From a checkpoint of a small text-conditioned image diffusion model.
Model: 48-pixel images, arch unet, text encoder width 128, text encoder layers 12, text encoder norm layernorm, text encoder activation silu, activation mish, widths [48, 96, 144].
Training: soap at rate 0.0051, 6100 steps, batches of 512.
Rows from block 3 of the denoiser of a small text-conditioned image diffusion model, named by matrix and row number. Rows with one number belong to one channel. Each number is 128 + 32 x the weight over its row's rms, rounded and kept within 0 to 255. All counts start at 0. Numbers have three digits each.
After each channel's rows are labels from the 100 images, of 14848 (inputs lightly noised), where the channel reaches its highest value: "strongest on" is what is common among them; "lies over" is the class under the peak. Only what is clearly more common there than usual is listed. The data: rendered landscapes of hills, water and sky. In brackets: how many of the 100, against the usual share in percent.
# convs0: first 3x3 conv (model.mid.0.convs.0.weight, 144x144x3x3, each kernel summed), inputs 0-143
# convs1: second 3x3 conv (model.mid.0.convs.1.weight, 144x144x3x3, transposed, each kernel summed), outputs 0-143

convs0.50:155086131095166094094121099125115157166088142107125122082098166189159138133116168127182124146127071094131092123127106098149152126154117128122118098191073183174174121111130147141184117142100073124153142129140175156158116120085119124118145197099124114183117097131136184159183132087084158121135083157113131114130089143073139125078137131109130078121198159058173159123172129137122117092106026075081130170163180158087117116081108119102139
convs1.50:113128107123122127152077141106169105080143057115144173087137135151108123120151133128078121073119121178156118151141207217096094030109163141177110117091143089066085169145145062147131158110136119113103111075154087145083132099088102108109075126091156128160137100121133115153128138142168119151116166136120139154188085134119061111132132117136155105150169143173181089132121206107150084162120146116179104098095107091093088117162102119126164
strongest on: desert dunes (52 vs 14.5); light: night (50 vs 24.8); sun or moon in view (39 vs 8.6)
lies over: water (41 vs 7.6)

convs0.82:112132134187151072148133168160122121124063155085119160145116127090148153127131107115137147200158171171127086166155102088097145136141114117106093130130122159122109161222072094135109100153209104103142126102135110093141117089131131105145147079144167123128174122075097148111165174090102098072139102095117072121074145050083093116159130135133149169153075120169192124118170163147110135094148108124178122151056140120134156171152163098104067
convs1.82:121111149070104144145155080113073095104106103170143123175133095092137178164157172113174137141107119123132173091175105144139122102107114167150184135145109153157081152120232139213133119150134111096155150123182169103187175118179213084164162095145141137121108082135162141166083135139118136096160106101114174131111110118123192077055128109112117105171131170156094159167142116119179154206102127126111152139155152105112114118125103151109119
strongest on: clouds (98 vs 61.5); noon (88 vs 25.3); land: green hills (32 vs 14.4)
lies over: sky (95 vs 47.3)

convs0.133:121183135102103151168133125206122130171078135092130159115146157154136147123121099111068127102084113091148165156107157074123071074137096192155061166095176109102123066137097135126130140096124125161162102144117112163111087074137109073100126159178123089077135119165093077152130096107111103126139137109145116095175075116087110105103126126137101108091083130145134042128082144099113093119137104175179210112102163139103115147099190098111178
convs1.133:135122154156170125174102135138155139117102159116095148128167094111199164122149144133178108093136131117126078129125069109194192113123099089113120106121030168130125110151130150113120079069154193158084095120113123088145117105101139132100091074117101157147082128068113127113099126089192128116112118129071143112151187130136152179145099041154180111129099065150133146086118187175102107090066120143134082148119081130127120151128070154110108
strongest on: night (75 vs 24.8)
lies over: sky (97 vs 47.3)

convs0.32:167134157148170119052090073125085096169144102102075100153083106159096200110119100087116147086126148131097186121092103074099097156140146157141137129138191161107092152123139116089141125169108120131150094135087070108082183155055129138138172153144083205135113125164118105121124106149114124158148160179140083127078145083118100127156135143143132140201139119086166137115129140151182066128147149161133152062113187083165122150175124142154165
convs1.32:161154158110112133123103163126148127095214109161110107072157085088120166123136220165144126111119092128184194094134134163113127074155154150162152156153077047115197103166134113139137101089116143107123148113150121131165093132079060141126160148123066098171091126111107152128129153104196167136100162115104088106098125186150165159067124156130120129157108101138092136073086114065079170168153127103135097160127112179149112150124142115116097
strongest on: water: water (88 vs 44.3); sunset (74 vs 25.4); sun or moon in view (41 vs 8.6)
lies over: steep ground (51 vs 14.7)

convs0.90:138083118142106108137181153145145180090073183131098146144132134187150167124133164134162161130125105130173159197165156111124179112108078141063089169094055081175128124107153129055119139109060087106115111175145134103112173078131150095087146163155152132151085079084127094126145162121112091141096121057134178143123065120120096112095110150146175142120104142150177154132162091134143109108131100037146131127115119175169087105158103129128113
convs1.90:172118117107142112113116097173136068176166088137138140169113094117127109113136117086106108166135155156187099191158237088078106148132128121108132137224088116186084136152124153101157119157161150134125139093109121132159147102114085169132144081141167131152091137165163208169115123133081105106154166126122165109147158116123063143160194145057066169139110182136112144098099103146130139108139128113124144100124151105155109071170179147162118
strongest on: purple alien crags (99 vs 14.4); overcast (70 vs 24.5)
lies over: steep ground (100 vs 14.7)

convs0.41:115121166097144143054116220107150146132079152089116144168106128151155166070118147097094173139125153166167136139143070107132122131103109096167115126185120142104156140119170138094142078146142104142115143104089172164193089185120083097102158154132156095096112131105155152061104048122142165143130160074181078118130098115094092076230166116110110104073120106130162162142158150110095093146113153120147117111153172119158096087100141121162135
convs1.41:144129123130141136194121122068098187117113143136151111124155135142177124112096087137195133121116100148120145111081117135141138155114143181088114129092128099109057098103118133117114117173119129110183124108156082046124130090145136172094155153118014140128177156162115126119113087101162084107164127127102138159125101121162101114114116095175181112094141152020092164180134089083128154079179084157152187099173097107077096145109114140140127
strongest on: purple alien crags (42 vs 14.4); sun or moon in view (33 vs 8.6)
lies over: steep ground (44 vs 14.7)

convs0.101:147165146209153127157116137106164144133244142196080123104176094112143130143124107137142097124067127130130114084100110203140116158144185135118178101147132129081096108116153144132159071130105140072124114101119147113132219158143117109155126114162114164166087163163182140118116116160181135166100109163147116128159143131142096097146125113113090074073129136074167161112114107141111175139124073157142114136147107065194123127079159133074161
convs1.101:154149119134129066111173124176140110163078177086188121185093140138107123136117132160041101127089108089160169142145091144135101124094075112162088084131110129112116152132161112115136178134093153096120141113116118138102080105103096149112123111112219111086155134088117119159129143064023118099121104090138080096101084117131132109160147100137159173106139159160151127126175134142113088087198081124080188115145142176155130111178130147186160
strongest on: desert dunes (48 vs 14.5)
lies over: gentle ground (76 vs 27.9)

convs0.91:130095110141134094118086163152129124134111129091114128049062067082169173093142134102180128093107095108118152099092074089170141103162111120172121143133108174071157107124125144095162120140143164096113149150127176117088078129147157075166161138138120097142136113130067076111060159144133148092121078100088116107136110080136106050102101107144124119190159067134080108190147139082113126169200158100103110070150127125100165143145139085093100
convs1.91:153153136166145100109152139177153158093110097075120189140108127135111124139077131099104151152074104128034157183091161139111185144112086113100146128161234158103095099164168167164143056117138091105108085118132115148149120113082123119157107096162106170071095128153137122142119088146137130138137146177126158108142092123129121161151135110120136084071142122134140158143141071106094108108132140129096130139099172050182119111139177191175210
strongest on: water (99 vs 44.3); noon (58 vs 25.3)
lies over: water (52 vs 7.6)

convs0.22:121132162149131051119134090148131175123154145119075164145091114111192149109134131097141116058110117159126194132176125134166090132128132117163200162165089124060218093112170143135147164084049141111150074108113078170131129159126150108108094105153079152101118125109159122078135120192148113088154099133100127179097118154179102180159098126140174125118140131099137115102198073094146157167150086095142112103139126120192141160105128162137121
convs1.22:152223112132149079150158155094130081105088126170146108094122155147159125088123097104144163183116120126131094137124108090134112069133188187100096134119135068159108163084104098212147103089133116189128191127095120076162166110118058119100137147089105149091123149145106109117156173150179157085106148140133145096132145200147153145139142132093093107095160133154127116106060187129082143149134119157174083185114088136116153108170138124145072
strongest on: snowy peaks (75 vs 14.1); noon (62 vs 25.3)
lies over: steep ground (41 vs 14.7); snow (38 vs 2.6)

convs0.128:169192128112119193227141039167116132102096150168062175115113132116117116140113128106142168087082109159124125137100081184140168102129108144116118167181093141126062147125152149146122068123093125071164131142067107160140102090142166123124126087133185149121146084099147100226165119084097103141117109083137131162151114089106100146156133112131101124126130128153125169133125136118120112103149158146237132141072111147122097163141123146147149
convs1.128:099068146123095110100099149122083102106129066156122138151112151223108107151122152139100128126063101072118095151141123112081164111143133197148197169064214063174119118120139132137111106117114080145111142142111111126133124121135117119112110162159116151134154072180127124132152136179200120115132106154177160164164138109139131123083175150139083103184112095092174126182055163091127114168185158102100152139137135149135121068119128155080148
strongest on: night (100 vs 24.8); sun or moon in view (33 vs 8.6)
lies over: sky (84 vs 47.3)

convs0.53:093122063130159072190131069160122140101103105177136149142117097100159150175147119134076179104136151114123130133135096151176141132108105114141082131132095123091102120119097100079150161077152152107099107152125180156071075120077135175150109139138151151139132116114156121111083132116059124102129063110118098092156086197076094071163148144117126109100118174130124123110104097159152121165125098146109131171119123000122096149134165099134061
convs1.53:160136094138114151105186171113198183111104108118133136103099108117069132112113174137103085096162146111176208112155132058173121204135085082107142093138121168155113142126118099169133063128145114157152137164113105137149121157182135071121163078115153092174136084111124114144116178154089075165092135136159142105185120127119103144173085128113117132158177089060099066136105127089089141129117138138148152049170167131098146126121099087100155
strongest on: sunset (52 vs 25.4); snowy peaks (37 vs 14.1)
lies over: steep ground (46 vs 14.7)

convs0.131:151182135124158151160128144162100113122108098175107134072123111132126173102117157025136133121155122164143085151142084109161126133118102135097096131229165113149114121181098133137175164118180143152148119151152110131114144103100108097113146122116214162139230105165177153052113113092102147100122157139134107093137108185108097169106153175088140172103156175043107196143130145068104119133160112118109118137100146117125139126115081118118101
convs1.131:144100118133105176139131137121186184120176119122154114091103112142148110101103125164074117113082141131187157085153133115150146076168076124149081143052196079152153126111141120097094074133098135144135138116119157142095146125158104080153138177153046151147100154167125159122124144162137076112125158095204132128178126121122125141144094077103169113096151152158096025162164119178129091089104104099133140113124037121128141152101121137160068
strongest on: sunset (61 vs 25.4); snowy peaks (33 vs 14.1)
lies over: sky (98 vs 47.3)

convs0.37:147131105126110097167147114131070122126158119137068122123085141131165105083119120149064120140068148141084151071111154062156114122123178179110116119092141093143136157139173130102161145186106174161136159120162150147110185163186175123092160113124122107077155118094090175076138155119134173178131138165157079112118148100168118130140114053182145119174056118147097127124165123112131125124136223136141168072140099114093073097117074076103134
convs1.37:095107143128202145158133205109132120174106127142094171148140118047091114139192095128146106164106105103110100141112119160180072182142155104114149104142135156078044129182105106170117161114121128093151177153114121145140152104074079175103132157111210147080130123072103136144167120172115116128172084138147196099140120206083170144052167170120113136114118101146091105130137124100127123106099097144094132112117160096140135141157110138144174
strongest on: noon (63 vs 25.3); dark volcanic rock (47 vs 14)
lies over: sky (100 vs 47.3)

convs0.51:161191110113135152189154126165115118104151116120080124076116151160109111107116135086166157113150085107147129122131090099165142143115179255138138145200190163149136183183109115096084089088157085116106096097134104095179084096064167124099141096084151121130144062131130124135166100108109102167127118086094129147140125107079091100105116096159101149133105115109146144171139118097056102084120097157197083119139097140152115114116136103120105
convs1.51:135130124101125108062097070144134162157129082171145135134139130162078117110132141113078153083088111143125154131127096117124152092116128102113131183116160032063072112194147107118106102090087163165115138137079142132143168105128115064094120144196072167158137067116146146145057125121167114129181106086140113106160135090133125110113176180111119127138082115156111099098108091138202148128196117106086153122110137108100061121115151187161167
strongest on: night (56 vs 24.8)
lies over: water (33 vs 7.6)

convs0.39:160155144105074122144089147088179163132142104107152090092119108107190172044109131133148195090141126155072125081124097179081121146118072093053124079068136177184125154143155102059137071130139117162129140176111135134120113155068113066103126078166177100089151127129119184091134127105117167106111129129156163117122127115140139154136155068105160111131122094153122161141172095095120134136117169197152086124129109104089083115125107134107073
convs1.39:073153114089151160118135095147167117128168100097112100103102111099124087089118148115120171095068149151120065162107062120128135122131118107165146139136067122136098118125130121107109140094113133126147124086117088110072060060079100135121080117113112131105097133064155143118096135101129127126117099157155088148148141123165102150094079225174110110137084037137132143123076160082081135126097145157158038089171104144092095094152135097055140
strongest on: water (97 vs 44.3)
lies over: water (67 vs 7.6)

convs0.52:124126125075062138111167168088112153159063111095156095116122129161108115094089105092088034123136107131153099118112104149117178195141135150133072115123083229105158152138033132054115079167127094085184132122127119133105116150089129095095159146111158145075145180119138154130080118139093154141123111092122105131135159162194118146149130096129131098107056078136173074137128139140123143152172192133138129090083113134140135108131122118114128
convs1.52:116122151163128117121082129139109145122089109141115092117120145091147108151108116120092114106143130193090122067131094093117139125131141199161186121079158152127075128180125084199150065082156087187153111132146136108135037127103108101166145096126171123137079126165130082109161135130158210120139159161128188099153131163095159122113098179129139185191098179069117130159128140078128082121088163129064146123173127143119110168122132150073160
strongest on: water (91 vs 44.3); noon (73 vs 25.3)
lies over: water (36 vs 7.6)

convs0.104:155149156089083133152097192143103143142132095136136121145083135178139122096106118137099133113152105120111113140119140090100162107126157162130136077073093100191150118063150164162064069154100156138103111167136101204140125074099124081152105142129112134143085127148155166151193163101163099101094073132173158144176127159145139123141117144023092203142140169173133100106164071148195126102159141176117103097074113137135127113094173157125114
convs1.104:120171174122155091090185139124101108154183186116130159168134086141129112158159132086140101142166144096157068189169085184115121161142075149070171142110120118099126178078090148168117116114147115191073177101130077126132179099131131098090139113106119112175120133125162088122156149127066113135140125129102107129102102095088145155162132139153135091100176076108144106103073157123042110063143163058155115060104106148139149112141110155165118
strongest on: purple alien crags (97 vs 14.4); water: dry (84 vs 55.7)
lies over: steep ground (80 vs 14.7)

convs0.21:127108125081181101106086112071130151143080098148133130159118119159116106128110120116107110102129170133168102159074139135056093132116151077224151084177102143209091145107181120134122129098102080169152095105108128190165108119157128101099116085072109123036111134142142179066154134128116090112139142134159150102114131101097128134123108100085151138125197114141156105093204123147091154099146152107148120098093084097150058082094122124086117
convs1.21:118110145139121147112131093140120158117118185094068149122113131114100154133081170154149124144146136091085133116096046075105160157110159082055137133112076062087072113101145088130129141130213151118167150183110123106151100100107158140117105114164137139095102072102122070128133166137084164124167175117136139089119127064095129158079111106112099085140101082174102088135052134166165207134078137109129074163167132122164151152119160118152108
strongest on: night (100 vs 24.8); snowy peaks (89 vs 14.1)
lies over: snow (77 vs 2.6)

convs0.97:119158098139096104123164141175160134151117163148167104107131089096134096125176108126108139079139100148099156115105062133159132156101043139143173096077165078066131084079143106163136117108120119137112123151133130176135143125107137078113190089153186116140114146158149097129104094133115160102165104139092126104128168187176102143047172114163099126124064139098163147119056123087075182139205142162147134105089184140135124117199079138139152
convs1.97:172109193143106131183149143035111156197145132114088139154150126140140135071130107116147139165117160077115175167113153107142126071104137103150052148156108092121103073122148140105088129129103124109136112128109120110178078179146166100125176115124146113156134172110120108150176132112143117162133174149152110116113164134154136146166151153167057139077109088171096199147147113110088126189077115110118110142069105182161154137120057128123218
strongest on: purple alien crags (79 vs 14.4); overcast (59 vs 24.5)
lies over: sky (100 vs 47.3)

convs0.94:148140113158142115098122177147112150143133156103150099115179097082112096122175143154071171081120118151121210114154055130178103108153167066113129142136128107065161144173072082172092125165167130142128143114129093128125145090158145165127147129149099145146145151131165131255142111140133133179116098112168142104128199112134180112147140144102094136080195114129095115167073066096144098101146117188152128103095122129145104119112165138106147
convs1.94:084134158114115102126145096168147117105195122116101127089114144111100144088117055132149148134155137169148123089116134113169184169072065181181097117091147143125142107123146184081154107174085067121160129118049177143104108135107117134131068109137185133126108161160080173169136111099129084106169134072117082100140103132109085161163181079091133133069096151119089191097101113164162086105140143149166146141166147133193113162120150147161134
strongest on: noon (88 vs 25.3); red mesas (41 vs 14.5)
lies over: water (40 vs 7.6)

convs0.14:053049142088110126126112134142192121101084135133154218096128079153131113153077096155110081148112114141104137173164067090096113109140136113090107137135088134125115197083119129088104144091138142118080110137091114085119144109141088075070117150115177088143105227226126147136131101128127132136127154150141111103130088151143091094075121098140146069125131123099127099144112162105125162111179131093061160173123118108103112078165134112131118
convs1.14:068128110075112145138145135093132146102096095174135101119234098144121095135126178136098143149121130198132155126143104159114131180132168167140178077134084148085122157069109126058145107150184161170185145105148161161129065133124110082152060096145137120139117080117102099142147156150154138140124124133115096131121123099115162148144085146059118095108130077178106139077124098167162159119088115174161109115132094104177174161171068131062131
strongest on: sunset (100 vs 25.4); sun or moon in view (48 vs 8.6); land: desert dunes (40 vs 14.5)
lies over: sky (97 vs 47.3)

convs0.24:084128119140137089166150150155094172119053120106207138142135166114109091172109158159140115123114135188116097157143162120197102147118170141149131137135118227172159103070227123150131099126075075128116118133153128174130120131146117049147082127137169192085077124126144112094153168120081101083073128099140146122115136116137095150151106154073176132107127155133143133153151151127162159203124165100124145164130152141141107100141150114099062
convs1.24:153082129146137157076155104083091120112116155145126070127107117178111179122144149093188059155108095169124180106177181146062101075142150119175139178129122018100171087080163141130097187156126148123140151108119096135158151139128101212129142091116098114105143120112127164121131163154127145092153165142088111114091157128125210167103142117109121171168140178127116100117141087126105170068141135135150099142130109116153085171117178146149168
strongest on: snowy peaks (90 vs 14.1); night (77 vs 24.8)
lies over: snow (87 vs 2.6)

convs0.44:133184136108106139144083091109137075144079070112134105093143144148078127121116134188155128222106123157132133069075147143134079112119159159126147171131109130115138170061113141189131136117093146079070105126127099135175179139146149156134147154106083160126082088156119084106192101060159129179110143200115075129100107127092157146101082060157144165158084089144161133120089110159147146139141108178138120112136082173133139128108176087136092
convs1.44:125074098126160146132163134174152159127125094158112145098113138106079056147120138111081126094145194127146136166172125075149210197130178125166161195127102117136054124112117148129109178127141086158143120130095142128153142171114060130134090101134079122189133141088102109182102169115171184147117135112151126119152149138133136158063132182108135112081116128118134146113090067182133095171126109134081086190093102094070165113123096117112082
strongest on: noon (93 vs 25.3); fog (67 vs 29.5)
lies over: sky (97 vs 47.3)

convs0.49:117038107094088128136127134039124095094134137161104163134129161163182169152121083152130143185098131175084141123139182160145098110112187068131159102168067141161107118117097129125132143154086150116156120155152129090193181132114153165123114157124103143166112133079157096193130137136157114159124116129113228132152121091037121117073113131121152097117137104162166126137061139206108115125132117115098128090110092168105131096093118141095139
convs1.49:113137093158180142159122104140178162186078114103117123098114130056060129109142148108101131112135131093175095147113136188141097117115104105123124133166108152066098076141134062086127132091092169121138182106127128167054093129085123098104173205091100166122072184155118111124119083100105164093098134163141075102056125131126138131126148150116102073120169112165143109080135117091090119151092076137126130125196129084094094189134122101167139
strongest on: night (100 vs 24.8); clouds (100 vs 61.5)
lies over: sky (100 vs 47.3)

convs0.136:135132087090150148132109130109135075106080081090149145171148140154137143133163105102156066172132177099122115128148098097151087068103111138084060107139043105149111128131102137093190079123087123124125159119119100134172167134129149058161161043145198134120166124138147111042126162071163128157201160173137128092179128145126079155146171082152154095093085090094118145108123160126122089114162171121138174134103107113148124155135106126154122
convs1.136:100113170167112091130111133113088156197063150110126153067134114161154062128156118108102170157104172156132127137108145102100119145191129126147127105101153196124172110111151138151072103160117127124121117127085148121143085085056030075124091150088100126142087105141155063079055093162110138126051115100140189148107107102146116121156122174140100099187109156186088136142151090131104133141106126084136085148166121189115138141123130107115140
strongest on: sunset (54 vs 25.4); desert dunes (46 vs 14.5)
lies over: sky (100 vs 47.3)

convs0.106:130138190181127169150110112157131091186174141081143097148124120151082085110111054138097115177118084115129049160098157131117156128099114185151147146143123116107171135128167175114139107159079136189151177158115116069174136112122142131096143138103128131085167083147101192133121134084137109154097107143146107099080125061104148152136120181151116114157113139140146121187114133209155083157151196152160088112148130225136097141090113166115146
convs1.106:109030072140102150152134153123176126078160057152138112049145117063106118144123165141155131164134166071090136076138130135148119054137104064075150160092136120116204130112118137139112100102086126161134081088125088052147145095103141131079075115174101152147146108115121131133122114123133124115104159122115122079188081176146120143149094149134158181114137114108052121120097117069112156077067132137148126138137130140110166120146122159081130
strongest on: night (87 vs 24.8); water (76 vs 44.3)
lies over: gentle ground (74 vs 27.9)

convs0.54:124173085088118182097126144089096141165109114140081128118147087148107172127139075157136117138146128157108174103160131117125118154118195142108143103105195061165117097124082134156155116218221201132097159176130173064147123188130157138111116102081111134096100175142159148124139132147118079150090129141120158159116102127062136121094095114142157132136182148140195115138111104117143157117105090095092100092174084105087151100107105084068138
convs1.54:140144110088149104164137115133124165097131192113117122126169195150207130109155138116118147129138078134132124085058126156131179146134094142109126114147066155044141170123131112092135090047097138115138117133081109187129122140099133128111097186109090128148147054127165103128141164124160172107175077105114144080147091110136109120116151167146070127082180101116111080098094193112115132150153092180150108080082132193142114133177066138105104
strongest on: water (98 vs 44.3); desert dunes (47 vs 14.5)
lies over: water (93 vs 7.6)

convs0.55:134149174118111143101098129096116140106135109178154135121123133171071136091154140156109127138112096085082136084140131165113106110120152104158124055130104116157112154096205166151115162099163132129171123134090092183092111172183104146139143140206132130157078105171121123086170140133064184140076119166135119165134140120168130110136115178187136146129086237120106145136135136111159156193080098078168069180105151130068100151084160113134130
convs1.55:113109063148141045077145099164119119150110040146146073139139113110095125153113117138139119141131099206129139194108171151101161059114172121118109138103140001141096082143138165106066162123136075087141121143125112103124147152193159105145072130193149100179088181080110143096133141116098131127113110092144092116123155121149172148122136078087139133123122202132079155093165125143140120148124122077116138129120139130143129117118129157168128
strongest on: snowy peaks (86 vs 14.1)
lies over: snow (70 vs 2.6)

convs0.11:112178133139107122127142147113084113108120157114130046097140136114165140129124155090172174141061115118121173200142158141142108122180107175201111161106090151077203088107167159105151151161116064134191161101157123135149160097069060134141108105180161161165151096145112154116096123111079083110169174145127168176139145112128102125137145121103176169144135092119102092129175101122138140056132121100177130105144121179139117143068139138095188
convs1.11:121090148116145131106108070145108160110113098153075108141116146148127142120127155056129148101107160217111173113091168113085142119065127109058187143159181113025056141149090115166136100114145144131130141104097086137077126149162146155112124075113097098170110080144156073132112113087143101101071136137104127150127105098076101105105113137093091138112070099115091174140110134146125093204156077146097110153169135124095125139125055149140146
strongest on: snowy peaks (98 vs 14.1); night (88 vs 24.8)
lies over: snow (95 vs 2.6)

convs0.64:103137150119163080128137108119102107182213048133121150114132122154137082152133127141121145137126104066079129100167170137136117159087157125129152132123061153133119163172158113148129128099096127169105083159130124188140089167082113150119037135108073186139026099126164164161132178160126156166139083070130078089154145188132089140131116118169138098146148122093149097169137130146161115126105151188183159113116148124106093088099099169131149
convs1.64:181144136155141099090121141185141132172042127129122166156172119115115131130132153124124099118088110167150155092081082093098165107093230165165082115140184097074091156116131174174161149183200105084135136149051130156096154133181140142067158084135197089134140106144073084098124144094149136142141145101085121150140073115140129109143132106078124115104120158111156145148127121166171126133189134084105179119148158132147124157107142098144111
strongest on: snowy peaks (65 vs 14.1)
lies over: snow (40 vs 2.6)

convs0.81:147192126160124154228076049143096160103115157144177123103115045155150124123163157150089117073150112156206158111103097148148114165148091149116082132105174159070137184056104148163114153153119191107158088123115075149156083158121091154151083134123132131169141120138122088116139064090152115098106162161146128100088155174133176144145132153187118134112122107129078155150145112154149123118119148179128176103109151142128118135119157082159113
convs1.81:141147099113195114116089098208090137143158143091149117132155138132093153094118115159115132082115083186098214098138143127141161095143113122092108126129130073049121080137131046112140141133096119124151144172168168159099118178099158125135063204082158098147137099097105141162149093091134196101074109092147134093127084119167126120176122101110106175140120099100174135132151145148106126123183112183055120125148178163122089129126123108099164
strongest on: water (87 vs 44.3); overcast (66 vs 24.5)
lies over: gentle ground (60 vs 27.9)

convs0.135:138149131099161115100110185187105185148130143099108176132102101113113058095103142133061061169151140090069107163154121138141135116090075138150080126171132089168158087176159133078131193182105143095193106155066183176115164149107109110141116157171117159102101159162084135126141116119108108105135139097139081092145143116101104128151136121098163190135130155129063105186116112103119110175107109153164156188161167136150100098121115074140166
convs1.135:130135099135173123129136115184122110117146093169095111136161114114145096116134072117168158095060077116148131168115158130114141152113162112139191145135056132107094138111120111161077105033145084097080138142193108137141142091123104109126100129112147117143146121162153135073080154164240107149179126155097125129192143080110116074112084138112116076141176098096164102093096125126131106066115105078128092096123069058089128113145102148144122
strongest on: purple alien crags (56 vs 14.4)
lies over: steep ground (60 vs 14.7)

convs0.114:117132102096129138151142073121149142144103083152134147184172120072099096074114093126182105159096131122120076117154086147098099151105147171048108122101107080155076153079082163141135129177194169120135191138136100179093105109093087117045118118094207140096118130131115108155161159092105147123104068168149102128137154096108131125100135063149132124132080140210122144120120154078107119187120133096086121135095152089135093139101091151176128
convs1.114:124112090147133146143101096165119085065120121148147145172085161134154135122113126095145130148131107097175156192109183118093097100129185101129192090149108216130156152066185106041138088100166074141097139146105178135140155120145126184133134097167125134185078138069161095151105152141115175103154063122145127130093140140095151105148121168133157091155085158140098087149083130147109113144116085152079143085110168135105085087142172107099186
strongest on: sunset (100 vs 25.4); sun or moon in view (66 vs 8.6)
lies over: sky (100 vs 47.3)

convs0.69:153131123117102152084124108111131120140094132137132116108197150108124144074157142178128135153108110126126151151134130110126185145122149116083132104122166113091093109131072161156120121116234121100131106116134135163085048116144089218055120061101128102104120127100140075224135152098084113139097117116133124115123171107130171081138155124133089119060120129168132154155026132109123119107143149115087116125100113092128168097169097075056145
convs1.69:131090111135103141131071084098170070063110087065152167112138107080114148213118160143138100128122160142163155108126173086134250124160065080076123109122102115119135088174104118103173164122138164104150096118130159144152087150134116139131098137190119137137167085145163176155085146143125112139137111123101114073059143155141114097084183153123071162065151094119118066118117130123111122111126090091129122086139161118086123134157143142141164
strongest on: sunset (100 vs 25.4); fog (98 vs 29.5); land: green hills (35 vs 14.4)
lies over: gentle ground (68 vs 27.9)

convs0.85:105149146154121093154162083097181143132079060200096105113147152098163103114100112177132152181100127114112128180123150131083094117089166162076129129105130152098125120087138061144158104145134119086174124176162142058126174108100109150106106102106108119119185170148159104194120134123136090114152143144134116152093145171124087159162183135060189171158169137150213149124150138145143138107122124150152143126083101098058104179148083116072116
convs1.85:114098163072131119063127160186116164139173117146159094100117069205092143126166119088183121127106146152174107068172176102150113076175151141219158117150106074188140126113145169121106094125160125114159140149096153154152117107136148117094196113104140092091100088133186130117111165151123158116102121130112155135143176108158100070148139084100138142082070095092143140179117124085109068178149100119108151122183148176178137109140149122109126
strongest on: sunset (99 vs 25.4); clouds (98 vs 61.5)
lies over: sky (98 vs 47.3)

convs0.117:116145139130123163107112117153125132155110091142100109129103147215124149115124103112085104103148101146179137127106178128199147125139101120133148139155143167071079139136092097161141105127098132059034151108141159076146109051135166160105101068114111128182140128149140163119101113131196132163152091060158072064152073109173142161140113137166105137145176079154197129168105147088167091102144111088133170170176135103118118106162133085107132
convs1.117:100090110067138122119174128129115135128135129151121179140142148134181081122095124132107125193056177131145133105123090134121079095116135135103081139144142134148085113138115111185053140153120138119134094114177172120108203180103141128136123117105150204081107113106135160117098114138100186118103116099097122141094179127099161131112166156155107122114129168058134042159129119124210176126116199082103117141102088142127078167044111164161113
strongest on: water (81 vs 44.3); dark volcanic rock (40 vs 14)
lies over: water (37 vs 7.6)

convs0.138:107120113135194132174114189103133155058125156147072160104113140135141124157135151095125092095109109093121089142143163103102164061114158085111108077184145103154144143111086150102143107135175182095133110092190105082117157131146173119156060165129132096068163089111160100134103110100135113145147126142157143145131080118083061106110105174103177083138219091144130084093133189128122148141192054130137160171152107157134152110122152144169133
convs1.138:128163116060168076129062111171159170128118098134105111072089178070094146111133165132101166106094097142185126124117141123170083115121108179123170171109088123092110123120100089153134150139171179126122132133094167155103120136110114108149137129077067145098112074104120170134149084100148119129118128181106114111119116146114125108124071111076103116075173026022154103103118158126109062123066107139117109121135097136080118156180148152140112
strongest on: clouds (95 vs 61.5); sunset (81 vs 25.4)
lies over: sky (98 vs 47.3)